From a checkpoint of a small image classifier: trained on single toy objects rendered from many sides on busy backdrops.
Rows from block 5 of a small image classifier, named by matrix and row number. Rows with one number within an expert belong to one neuron, the router's apart. Each number is 50 + 12 x the weight over its row's rms, rounded and kept within 0 to 99. All counts start at 0.
Before each expert's rows are labels from the 100 images, of 14976, where the router gives the expert most weight on average: "top examples" is what is common among them. Only what is clearly more common there than usual is listed. The data: single toy objects rendered from many sides on busy backdrops.
# router: router (model.blocks.5.mlp.router.weight, 16x256, trained with AdamW), inputs 0-255
# up: expert up (model.blocks.5.mlp.up, 16x512x256), inputs 0-255
# down: expert down (model.blocks.5.mlp.down, 16x256x512, transposed), outputs 0-255

# expert 3
top examples: brown
router.3:68 48 57 72 46 43 50 54 74 42 67 40 48 54 65 50 50 41 20 50 63 74 35 56 29 41 26 48 61 65 36 47 58 70 64 58 45 55 29 66 57 59 57 52 65 69 48 65 42 57 51 65 38 46 47 39 49 38 35 42 63 39 42 69 30 72 49 52 63 59 54 53 51 38 77 48 40 49 34 51 43 64 45 55 62 58 61 65 69 69 46 46 38 60 47 48 45 80 57 68 47 55 47 55 44 45 46 67 49 49 73 56 42 38 44 59 55 36 40 52 66 46 59 32 49 42 63 62 56 61 31 49 61 31 51 69 36 44 34 44 35 48 57 49 23 56 70 72 45 41 78 37 64 52 57 49 33 64 48 50 55 43 58 46 64 56 49 56 39 55 31 35 48 36 59 72 51 50 40 42 50 60 41 58 59 36 70 35 54 62 50 51 42 24 59 38 36 62 32 39 58 45 31 44 51 47 11 48 45 36 44 59 60 56 42 29 51 52 64 66 45 30 51 31 43 64 58 53 47 41 56 42 59 60 42 61 49 30 38 34 64 52 54 71 54 55 37 38 60 41 54 52 38 52 57 32
up.0:53 46 54 52 52 21 38 52 36 48 55 52 51 64 61 61 42 55 52 46 42 51 63 52 40 45 57 66 34 37 47 70 60 71 59 39 56 48 46 51 31 63 47 53 46 51 71 34 54 63 61 53 41 69 75 38 50 43 28 72 44 70 56 72 57 47 42 40 35 45 48 40 56 43 56 60 48 93 46 66 68 71 40 49 40 56 64 36 47 48 67 68 42 52 39 27 63 40 79 56 40 36 63 30 31 28 56 63 48 44 48 40 43 46 49 49 48 55 50 40 50 46 39 53 54 61 60 38 64 47 52 36 45 51 60 51 65 62 45 55 60 63 52 44 59 50 41 54 71 61 56 35 27 61 42 46 40 48 46 59 55 54 37 56 36 44 61 41 41 28 36 39 45 38 69 42 40 48 48 55 30 67 79 60 47 52 43 50 54 63 54 52 28 21 39 51 74 44 54 49 48 66 62 60 58 54 51 36 76 34 54 63 49 43 44 51 62 61 37 53 58 50 43 57 46 59 51 49 72 44 28 38 72 50 53 55 47 32 16 56 65 64 47 37 46 46 23 46 69 56 61 35 68 29 38 56
down.0:38 58 58 30 62 55 13 57 66 91 40 37 57 35 58 48 50 51 58 48 47 55 55 42 76 47 49 53 65 49 65 57 58 48 46 47 54 40 61 38 49 63 43 48 62 44 52 43 48 47 43 31 51 40 51 59 55 46 78 51 38 54 45 33 44 44 53 47 56 37 57 48 45 65 51 72 40 63 53 45 45 34 30 60 48 54 28 38 25 36 47 49 52 56 52 59 59 49 47 57 31 63 40 53 55 50 49 52 54 49 36 53 48 61 62 33 45 40 48 51 52 51 53 52 59 45 51 60 40 45 44 39 28 34 59 36 58 65 63 44 41 30 39 26 55 33 51 60 57 50 50 60 59 58 66 61 39 66 39 47 51 30 75 29 43 58 48 51 67 37 44 46 50 44 50 53 14 59 52 30 51 74 23 65 41 38 50 44 80 32 57 65 51 50 58 36 58 43 35 44 67 44 34 73 32 50 59 41 20 64 58 50 50 53 31 47 61 45 76 39 46 73 51 48 62 53 73 62 27 30 58 52 36 64 50 34 63 54 45 52 63 41 72 28 59 48 53 43 33 54 38 49 68 57 67 35

# expert 2
top examples: hammer
router.2:40 57 59 58 39 58 47 43 49 48 43 64 67 46 55 42 56 35 57 61 63 53 34 47 58 81 33 56 51 50 55 47 40 46 52 69 64 53 67 55 58 54 58 33 40 32 40 67 42 33 45 47 55 56 64 73 50 56 71 51 64 46 65 64 47 42 54 38 66 67 49 35 26 48 68 45 45 49 36 58 44 60 43 39 56 54 23 47 56 36 30 28 63 71 52 40 64 30 33 54 53 44 57 56 54 33 66 61 58 40 49 36 41 57 47 44 60 47 54 68 73 47 62 47 38 41 59 69 57 56 60 60 71 39 42 50 29 37 66 51 54 44 36 65 70 53 56 14 53 69 48 55 36 58 62 68 56 40 61 46 48 39 18 74 56 45 36 34 41 35 59 65 26 38 54 48 44 37 44 42 62 43 20 62 34 61 43 70 47 55 53 36 65 54 51 54 49 53 56 53 33 47 27 66 65 64 40 48 46 48 46 60 46 67 51 56 62 65 67 60 44 35 52 75 55 80 50 43 56 57 35 51 55 49 36 30 41 55 50 58 65 42 31 39 46 34 57 65 48 56 38 35 40 46 45 40
up.0:41 54 24 51 50 54 44 41 37 47 52 53 53 55 53 51 54 63 46 49 35 56 49 49 57 29 66 53 83 65 43 78 56 52 54 68 56 34 52 43 53 54 31 49 57 49 37 33 45 44 29 53 52 42 33 53 50 59 43 49 51 46 54 69 60 55 46 74 50 21 34 54 76 55 48 39 46 34 53 50 52 38 40 38 39 56 52 28 48 59 48 49 48 51 63 45 36 43 31 45 63 58 43 56 58 28 20 44 44 43 57 56 50 62 54 62 42 40 30 50 30 59 51 34 75 49 58 63 58 45 50 37 69 48 69 45 42 50 53 68 38 36 31 35 53 59 61 54 32 50 41 28 58 66 43 42 49 51 68 71 35 68 48 37 42 29 78 64 58 34 59 27 52 33 42 59 55 57 75 46 37 36 35 64 63 53 47 77 63 52 45 39 41 65 49 51 24 40 39 75 42 61 55 51 82 58 54 39 54 50 34 48 66 46 67 64 48 58 50 51 41 59 45 46 45 50 59 33 49 28 34 33 64 50 27 48 44 45 52 59 55 61 44 37 58 70 45 64 69 42 67 61 64 48 41 58
down.0:58 59 44 66 56 63 53 70 21 56 39 32 44 62 54 39 36 50 48 31 55 58 68 51 48 55 51 53 40 50 48 19 40 50 42 53 62 66 49 63 26 38 63 47 49 44 48 39 65 57 27 48 67 48 30 53 52 60 42 64 56 48 26 67 56 38 59 18 60 61 66 58 53 42 51 44 49 64 55 50 42 70 48 68 51 32 66 60 33 46 49 47 55 54 59 42 82 59 61 51 60 38 46 44 57 44 37 54 57 41 46 62 58 70 66 40 49 57 54 21 70 73 50 46 44 45 35 79 39 73 57 43 56 47 39 63 57 61 50 56 51 46 38 70 33 65 43 48 31 47 60 57 56 30 47 65 43 66 40 35 31 47 34 56 64 66 42 57 68 25 39 52 45 53 34 60 49 22 43 44 69 47 48 65 64 27 52 60 56 57 43 43 40 51 47 44 37 48 53 55 39 41 37 42 37 47 34 70 55 57 34 69 44 50 50 43 70 26 50 56 51 37 49 62 36 59 61 60 76 40 55 34 25 43 66 39 45 53 64 72 52 38 42 53 42 45 39 36 54 41 50 54 46 34 52 40

# expert 10
top examples: black
router.10:66 56 67 61 48 57 49 41 70 69 50 51 29 54 51 71 42 51 39 71 49 50 51 48 24 49 53 59 47 72 50 47 51 37 42 49 62 37 37 60 43 50 41 42 52 45 61 63 65 51 49 39 46 55 58 55 82 39 61 64 45 45 56 83 51 39 55 60 46 69 37 55 65 35 50 42 50 59 43 49 76 41 51 34 73 42 52 47 59 56 34 54 66 63 65 51 49 32 52 50 46 56 41 35 38 54 51 69 51 60 42 52 44 32 61 61 61 53 63 64 38 68 52 40 46 33 51 17 45 63 59 39 58 35 46 54 75 36 52 45 64 24 42 50 51 48 54 37 49 37 72 46 81 42 47 40 47 18 60 50 40 47 34 63 41 50 47 61 52 38 53 41 41 53 42 40 40 52 52 37 66 57 74 42 37 45 58 42 51 53 36 53 46 56 31 43 51 30 68 37 39 75 70 43 49 23 56 62 54 47 44 37 44 56 49 34 37 51 35 54 37 63 38 47 68 63 55 45 47 48 48 91 50 50 50 63 52 60 28 52 38 26 44 32 57 53 37 53 37 50 65 24 48 60 35 44
up.0:64 49 59 55 45 32 64 38 43 76 62 67 38 56 43 51 53 47 31 64 32 43 48 35 39 60 30 53 55 43 49 67 53 78 29 55 73 45 63 56 38 31 59 53 35 52 58 50 61 65 32 56 26 65 66 42 52 53 37 53 31 33 44 34 32 90 61 62 33 63 71 32 56 48 54 44 44 82 39 43 55 56 51 43 78 28 46 52 45 67 59 51 43 74 39 61 28 30 71 54 53 54 53 47 71 42 46 40 43 43 31 58 59 59 60 56 53 45 56 60 61 50 56 30 52 60 51 34 38 39 40 45 35 53 47 43 57 55 50 79 54 39 65 40 29 54 41 59 55 57 55 59 51 73 53 61 56 44 67 50 49 66 27 46 49 39 35 47 50 45 45 44 52 59 40 41 33 42 62 48 53 45 35 41 47 38 44 51 55 38 73 47 45 31 25 55 65 50 48 42 56 59 43 27 55 57 46 35 53 40 52 30 38 52 48 73 54 44 40 42 51 29 48 35 44 48 46 48 41 49 36 30 62 67 40 37 58 40 69 70 66 61 52 59 61 32 46 55 55 60 48 44 46 41 54 42
down.0:25 50 56 27 58 41 40 37 57 49 56 42 43 44 37 59 41 78 57 56 43 43 54 49 35 60 49 36 72 61 47 49 50 37 55 31 28 49 37 54 50 28 43 44 60 37 46 53 74 63 51 78 62 64 29 57 39 23 40 51 46 43 57 61 47 28 51 53 54 39 66 56 36 45 53 18 37 52 45 39 64 41 63 64 40 40 54 46 82 48 46 56 60 53 46 46 47 51 48 78 42 55 44 47 44 29 47 49 32 77 45 46 61 56 29 60 63 34 36 43 57 64 28 46 69 56 32 45 53 65 51 52 61 50 54 36 41 35 45 24 58 62 32 64 48 38 43 44 38 43 30 53 48 23 69 43 24 51 41 53 52 36 41 41 44 49 54 77 49 47 50 64 49 70 56 31 53 50 32 42 68 62 53 41 51 40 53 74 33 43 68 41 54 44 32 57 34 36 36 47 59 59 52 58 60 63 44 41 51 53 63 53 49 54 47 63 50 63 57 54 32 45 65 65 56 39 47 53 42 39 60 51 29 69 42 60 60 66 39 32 59 48 59 57 51 62 25 66 44 51 48 36 60 70 55 50

# expert 11
top examples: airplane
router.11:43 49 39 59 40 54 55 72 44 66 51 53 41 52 49 49 62 52 35 46 36 50 54 28 41 41 61 71 43 23 45 55 55 61 55 43 54 38 41 62 53 68 47 52 50 57 39 32 42 40 25 59 29 45 40 60 57 57 63 51 54 33 72 55 47 51 42 71 14 46 39 57 48 66 43 57 56 56 38 55 54 54 45 50 71 47 42 59 36 41 40 34 54 56 32 50 48 37 59 63 38 58 38 54 55 54 68 49 41 49 43 56 50 41 23 75 36 64 35 35 68 25 61 61 52 59 35 37 44 45 56 64 47 33 46 66 32 45 47 44 42 40 61 59 68 30 41 48 53 49 35 65 24 34 46 46 70 69 65 55 47 63 37 43 63 62 43 42 46 47 55 59 55 53 45 52 37 45 46 60 53 76 55 44 49 78 57 64 41 34 54 60 58 52 43 47 52 49 33 60 64 43 58 34 32 44 52 58 54 53 24 57 58 48 60 50 31 51 50 36 43 62 71 24 78 54 49 43 34 66 62 43 70 35 56 65 45 57 83 26 25 34 56 53 34 44 64 34 58 63 44 45 57 47 37 31
up.0:18 55 33 52 51 60 64 37 61 25 24 37 52 44 41 36 69 46 53 37 51 41 55 36 44 55 58 52 33 62 56 76 45 30 63 48 52 48 35 50 67 62 49 55 48 58 66 69 44 64 50 68 62 65 52 42 41 55 65 42 68 32 45 41 51 35 62 52 52 47 50 61 44 58 36 58 64 51 53 28 51 53 51 41 41 57 47 50 54 46 78 47 44 53 49 64 33 51 51 55 56 58 61 55 62 59 62 51 38 27 46 65 89 37 76 43 73 59 73 45 49 58 42 44 40 38 64 40 60 51 39 36 40 68 46 46 57 33 56 58 36 32 28 29 41 32 47 55 68 56 33 25 43 62 60 66 63 46 43 54 38 65 29 24 53 55 57 52 45 59 39 60 68 39 68 65 68 52 30 46 46 35 51 67 63 52 44 47 57 73 53 82 42 50 45 62 61 25 58 41 41 37 48 50 57 48 49 64 48 47 62 32 65 42 53 42 60 59 60 49 61 53 59 58 29 64 50 63 63 46 44 47 30 46 54 24 67 48 75 50 53 40 48 49 53 56 50 50 33 53 43 44 48 39 47 54
down.0:37 39 75 66 59 53 47 60 36 74 54 56 32 53 43 81 55 59 56 51 57 59 39 62 69 65 37 48 44 50 38 43 47 79 50 61 41 59 37 49 39 53 44 43 48 39 55 55 54 49 61 41 69 54 27 64 43 51 71 42 50 40 56 58 40 49 40 64 43 20 65 35 61 48 40 68 38 59 43 44 50 59 44 35 42 52 68 49 28 58 42 46 62 58 58 54 34 47 71 45 33 35 61 42 30 39 57 45 39 54 55 35 49 55 43 48 53 52 27 56 72 61 53 58 44 48 46 61 33 48 27 59 41 50 56 45 55 76 26 38 38 61 48 55 56 40 72 41 51 58 42 59 65 54 49 55 47 41 38 50 52 36 56 62 52 41 54 61 57 21 35 62 47 53 38 61 26 45 51 55 73 52 56 21 53 25 67 42 45 51 50 42 58 48 68 24 52 69 39 56 40 39 42 57 25 54 46 71 48 67 44 52 45 43 75 37 58 42 35 68 53 50 61 72 57 58 55 60 51 55 49 53 79 52 26 61 39 46 48 20 67 54 47 82 58 51 56 61 44 41 48 49 39 60 62 44

# expert 13
top examples: hammer
router.13:36 53 53 70 48 49 78 45 40 38 31 55 50 33 55 43 80 46 30 40 44 55 51 59 63 43 62 33 52 28 45 53 53 51 38 58 57 42 73 48 44 47 49 40 59 51 21 33 41 38 37 51 67 50 62 39 53 65 76 70 47 65 51 45 72 34 46 32 53 49 57 52 57 61 43 51 34 49 34 44 47 62 45 51 39 36 31 31 40 68 74 39 45 59 46 41 25 56 67 37 50 54 48 54 70 48 53 53 37 56 49 45 55 46 37 62 39 54 49 57 55 43 37 55 48 67 61 54 68 47 53 38 58 73 60 47 27 51 65 43 43 60 38 61 60 18 27 63 51 30 68 44 40 48 64 52 51 61 52 61 39 61 66 42 68 39 65 44 38 59 62 56 58 36 26 63 58 56 50 58 50 66 42 54 58 64 54 81 30 49 53 59 35 46 48 56 65 55 37 41 44 36 51 30 35 65 66 34 45 42 48 41 40 46 50 35 47 53 53 38 45 53 51 59 56 30 39 39 61 71 63 41 52 53 38 34 44 52 59 49 69 47 41 62 43 56 35 51 52 66 36 79 21 25 65 44
up.0:53 41 55 34 36 46 62 70 40 26 67 54 40 42 64 46 41 46 64 48 49 52 42 60 38 50 72 64 49 62 54 32 51 31 49 32 55 54 33 67 54 66 52 35 44 41 39 58 49 67 58 59 54 68 54 30 78 49 38 58 52 70 46 42 41 64 36 65 53 61 47 48 51 43 50 59 55 38 51 47 64 70 39 55 39 65 50 69 68 53 52 56 46 54 53 37 46 63 57 46 54 50 33 50 31 71 53 40 53 38 54 50 40 71 62 40 63 23 29 46 57 22 66 37 60 49 62 53 54 71 30 41 50 69 39 46 44 77 77 53 56 51 36 31 73 56 53 49 45 61 41 38 51 63 53 46 63 58 36 63 42 53 61 30 55 38 57 66 51 47 59 55 61 44 39 31 69 43 19 42 58 87 45 49 44 48 48 38 45 38 69 46 34 53 46 49 41 24 60 46 67 59 57 77 46 59 66 58 50 54 54 39 45 48 35 47 49 42 41 54 62 47 61 59 53 34 41 62 65 38 45 41 45 47 48 25 28 81 57 52 42 56 59 28 65 53 51 41 50 44 30 55 69 46 55 55
down.0:54 54 38 43 49 63 60 31 51 61 44 51 90 54 35 48 49 38 65 63 68 51 38 51 29 43 51 63 42 51 30 52 36 70 57 53 47 37 58 46 32 53 33 32 69 38 65 64 47 44 34 55 55 62 62 68 69 23 36 43 45 72 56 69 25 47 57 43 66 69 33 64 68 41 63 51 46 41 60 65 58 45 48 43 41 57 58 76 35 60 34 50 36 34 58 76 35 41 44 54 44 46 39 37 59 44 58 57 44 47 62 40 60 46 53 64 50 63 60 49 64 48 32 55 68 63 54 64 60 50 55 70 48 65 55 43 51 54 41 27 58 51 50 55 47 35 59 50 44 56 44 56 48 36 62 82 37 52 44 47 34 58 47 19 39 46 58 42 63 40 49 40 46 63 44 39 37 50 43 37 46 31 76 50 44 37 51 31 38 35 39 48 41 32 39 34 52 48 60 33 51 49 45 41 47 74 41 67 52 29 41 60 52 52 42 66 35 38 58 42 44 32 63 54 44 39 56 65 49 59 67 46 28 40 62 49 58 26 41 58 66 50 57 48 23 53 70 45 62 46 57 38 64 41 51 40

# expert 4
top examples: teal
router.4:53 70 43 34 39 69 49 54 41 67 29 54 54 75 42 44 47 43 44 47 53 54 57 34 55 33 77 39 65 56 44 50 66 63 58 47 51 52 50 43 25 61 48 51 55 43 65 42 46 53 51 39 62 42 51 60 58 40 47 65 37 71 27 40 42 47 49 59 67 46 43 41 43 48 56 53 47 43 50 67 56 49 36 48 43 56 57 65 46 66 42 58 80 55 72 36 49 50 35 56 43 51 49 60 48 61 37 46 51 60 41 42 65 47 45 58 48 60 36 50 37 57 35 53 37 42 41 68 60 50 46 57 43 62 70 52 70 63 55 65 42 53 28 49 84 66 51 52 38 84 52 56 44 65 47 48 59 41 49 70 66 73 66 28 75 41 35 46 47 55 54 48 64 52 34 63 29 66 50 31 44 48 42 37 40 31 32 32 52 35 65 39 30 64 44 54 65 58 50 51 60 67 49 39 38 58 62 35 58 57 39 29 27 54 32 72 44 19 51 50 66 66 57 60 32 52 56 55 51 62 50 65 54 47 68 50 40 32 49 41 63 14 41 57 68 56 67 57 43 55 59 52 57 38 35 57
up.0:78 63 40 46 31 62 47 58 65 37 41 61 61 58 65 72 42 32 26 68 47 39 46 62 56 35 78 57 49 50 61 43 48 29 41 62 74 28 27 65 50 66 52 44 35 34 65 62 46 54 26 33 63 77 46 67 38 65 51 59 51 61 62 52 50 21 72 40 74 44 41 50 36 43 43 48 55 50 63 50 45 40 50 49 49 54 53 63 49 63 26 47 44 55 46 44 71 52 39 55 59 44 53 60 58 50 45 57 45 51 46 46 60 41 49 53 65 35 50 30 55 48 31 46 45 37 40 78 38 38 57 64 75 65 59 47 57 46 40 54 47 52 41 42 64 58 33 34 36 61 56 35 47 45 51 46 55 41 55 65 42 52 74 38 46 56 53 34 41 44 54 58 71 30 34 61 46 33 64 45 74 38 31 54 77 61 45 63 33 53 46 52 38 45 42 42 62 71 49 44 49 62 71 61 46 55 59 48 63 49 63 53 43 62 46 61 53 39 37 76 47 62 56 33 48 45 32 62 45 57 50 60 34 34 54 44 66 57 30 21 49 54 55 61 60 39 45 51 44 67 51 61 41 59 57 64
down.0:49 33 55 52 53 72 43 52 64 46 71 40 56 50 49 32 39 49 58 43 46 61 48 48 60 35 27 64 45 69 43 39 39 35 63 72 40 62 62 44 74 25 54 58 39 42 76 42 59 55 58 49 29 56 65 33 49 47 50 23 63 46 53 57 45 48 46 63 32 69 51 31 72 24 44 40 55 37 43 56 63 57 49 34 40 65 53 70 55 45 56 27 53 53 52 67 50 19 23 16 43 73 40 44 40 28 56 38 60 58 60 47 40 68 41 45 38 62 47 56 62 52 59 48 58 31 47 37 71 50 45 43 46 30 65 70 50 57 44 49 59 39 52 68 51 60 54 49 41 55 69 60 44 43 37 51 55 65 48 68 46 62 44 39 46 61 51 44 52 39 58 73 61 26 54 50 47 69 44 46 43 54 41 37 65 43 45 38 43 37 37 64 75 32 49 43 51 27 46 47 53 45 48 54 51 38 68 41 44 69 43 34 41 55 60 41 64 59 45 61 63 55 31 49 52 57 57 42 71 55 73 40 58 60 47 35 51 71 50 45 50 26 59 45 66 55 59 47 69 62 42 56 39 55 45 30

# expert 6
top examples: ice cream
router.6:50 56 47 50 39 34 65 60 64 40 47 58 60 48 60 47 60 60 49 44 46 52 48 41 28 49 50 58 45 38 48 47 57 39 37 38 51 69 73 54 55 42 36 71 55 59 35 29 52 38 38 41 50 50 49 42 58 74 53 32 48 76 60 67 44 44 56 65 53 60 58 52 47 43 62 65 49 47 40 48 32 40 59 59 59 39 38 56 45 46 52 59 45 39 45 38 53 38 35 47 38 43 55 57 38 63 30 59 38 44 27 30 51 57 24 40 69 61 73 42 47 47 55 45 60 52 50 42 46 44 46 58 51 63 42 62 45 54 81 51 63 47 66 60 57 41 59 52 65 38 73 50 38 52 54 46 61 65 66 67 59 25 75 60 49 48 53 40 48 52 58 61 66 66 52 56 48 15 55 32 41 55 63 57 52 32 53 57 54 48 62 69 48 64 44 71 16 33 72 68 52 56 91 37 47 64 70 66 65 35 72 57 67 56 64 54 48 34 57 32 59 57 57 30 53 44 47 42 25 65 33 52 55 41 51 37 64 25 54 70 65 37 58 68 39 48 47 42 46 46 40 35 47 39 58 44
up.0:39 61 58 39 42 46 47 63 45 18 41 54 78 40 45 55 48 88 58 73 37 45 54 41 54 41 34 55 52 53 41 55 47 42 57 53 44 45 65 45 51 58 34 43 59 41 46 50 53 58 50 48 40 61 51 61 42 58 65 28 56 33 37 50 58 50 53 46 51 42 46 60 67 50 44 42 47 39 43 61 35 34 41 35 55 30 36 53 38 35 81 23 33 63 33 21 69 48 58 57 44 52 52 43 67 35 47 67 58 69 36 55 69 59 56 64 58 64 54 40 49 61 46 47 55 61 60 56 55 48 53 69 43 58 46 36 54 46 61 68 71 69 37 55 61 62 62 62 56 24 60 66 52 45 45 49 22 23 58 48 67 59 52 63 47 41 56 58 55 68 38 50 41 65 46 46 35 48 42 74 34 51 46 41 44 61 43 55 55 32 78 61 47 51 56 42 50 43 67 63 61 59 63 34 67 51 78 41 49 54 33 51 39 50 62 56 49 43 18 44 42 52 50 43 72 58 36 36 52 79 27 42 57 37 72 44 38 53 73 51 46 32 53 57 46 66 48 59 50 42 46 39 50 52 50 65
down.0:34 52 51 65 44 44 50 44 53 56 49 47 47 58 65 60 67 32 28 49 59 73 47 42 49 36 50 61 71 59 96 47 47 61 59 52 37 46 53 45 57 19 64 43 46 41 40 48 46 50 34 36 59 56 45 61 54 41 42 47 56 49 69 46 46 68 54 62 36 35 66 47 53 55 56 67 52 56 66 46 48 40 54 45 49 50 54 75 51 46 57 57 59 61 38 70 37 63 54 57 44 42 51 62 62 47 48 50 49 57 45 39 19 39 67 46 52 31 60 74 40 67 62 38 49 59 38 54 39 50 43 30 57 52 57 52 35 50 28 37 32 41 61 54 66 41 33 38 72 39 57 38 46 57 49 54 47 99 44 57 43 43 44 15 53 64 42 47 41 54 66 55 59 50 47 40 41 44 20 44 56 39 41 60 46 55 24 53 57 51 41 47 57 67 67 53 46 42 59 23 45 44 38 60 55 80 42 74 57 58 59 49 47 71 33 44 43 49 61 43 50 51 59 36 31 57 50 69 52 65 49 51 55 42 43 53 25 71 41 59 57 48 68 29 51 40 64 53 59 53 44 65 50 40 66 42

# expert 1
top examples: bottle
router.1:42 29 29 46 51 41 53 48 57 45 48 60 44 56 64 49 57 49 39 55 52 61 56 44 72 54 44 77 58 54 53 52 59 48 53 54 33 33 46 43 49 52 34 43 65 63 57 47 39 51 62 59 77 39 63 68 42 68 40 45 40 51 55 45 58 45 50 52 42 49 80 50 48 60 47 50 72 38 49 42 65 60 48 29 42 35 42 41 64 54 54 57 31 79 28 40 64 61 64 50 41 37 62 61 60 63 38 43 67 28 23 51 58 32 20 64 42 48 63 42 41 22 85 22 52 65 57 33 48 61 48 21 48 47 69 51 47 54 75 49 33 55 55 44 48 42 71 43 53 52 56 50 51 58 43 44 25 38 56 51 52 53 44 53 53 47 75 44 18 34 49 60 67 22 58 54 55 38 52 56 55 58 41 54 40 40 53 50 34 69 36 33 55 68 51 65 71 38 58 55 53 38 56 43 67 43 52 68 44 52 40 49 33 54 58 36 52 32 28 54 37 35 44 64 54 49 31 62 42 34 68 62 42 56 64 43 40 34 54 56 60 41 41 56 49 40 67 53 39 59 39 50 43 57 49 53
up.0:70 64 56 53 49 48 37 67 56 54 60 49 65 47 36 59 45 50 43 42 60 52 43 58 56 57 68 44 58 40 34 30 48 33 60 47 52 52 63 56 37 57 47 55 57 37 49 67 52 77 34 52 36 47 55 68 53 66 62 58 22 50 63 87 41 33 62 61 32 50 33 33 55 60 67 58 50 52 45 61 53 44 79 55 51 40 45 57 50 45 46 53 32 53 56 40 64 53 39 43 75 56 52 41 59 48 38 50 46 47 25 60 59 67 40 35 53 55 54 32 54 65 46 32 68 44 27 58 47 51 61 45 55 45 57 50 57 57 49 42 32 72 62 32 53 31 65 42 32 66 46 35 50 49 30 46 63 41 58 44 64 60 31 50 49 52 63 60 30 35 33 53 56 44 36 63 41 54 31 40 72 47 43 62 75 52 52 59 53 52 66 60 45 58 57 54 38 62 49 54 52 48 40 67 39 50 56 25 73 53 50 38 68 71 28 28 50 30 31 54 43 36 75 74 69 42 41 44 46 62 28 40 67 56 50 47 52 61 29 45 36 43 50 55 43 23 29 65 55 50 42 59 52 65 58 60
down.0:47 54 51 38 42 59 57 43 39 26 52 58 60 54 51 64 78 70 61 34 41 33 48 78 48 41 46 52 44 51 49 19 61 45 51 35 55 28 60 35 40 71 52 45 57 58 66 52 51 64 69 59 45 53 50 55 33 36 45 56 69 56 59 49 47 91 38 59 51 44 63 60 41 57 28 38 41 47 50 53 57 40 47 59 39 59 74 50 62 47 31 23 43 41 48 34 42 55 59 34 65 50 40 52 50 49 37 22 33 63 52 42 47 58 49 31 63 66 45 57 63 33 64 53 51 58 55 42 73 51 44 58 47 42 53 67 54 47 45 55 65 40 43 58 75 51 48 42 44 50 71 60 47 64 36 52 23 53 56 54 40 41 63 57 37 44 56 45 53 57 70 42 53 78 19 46 71 47 43 39 55 47 48 59 37 58 32 45 46 54 39 61 29 73 47 64 48 54 57 50 55 32 56 51 56 45 47 45 32 44 58 37 54 56 43 66 66 31 62 63 52 52 64 63 57 35 47 34 53 62 21 56 52 25 54 32 43 47 46 68 20 48 54 45 24 71 45 49 58 51 60 59 51 63 48 61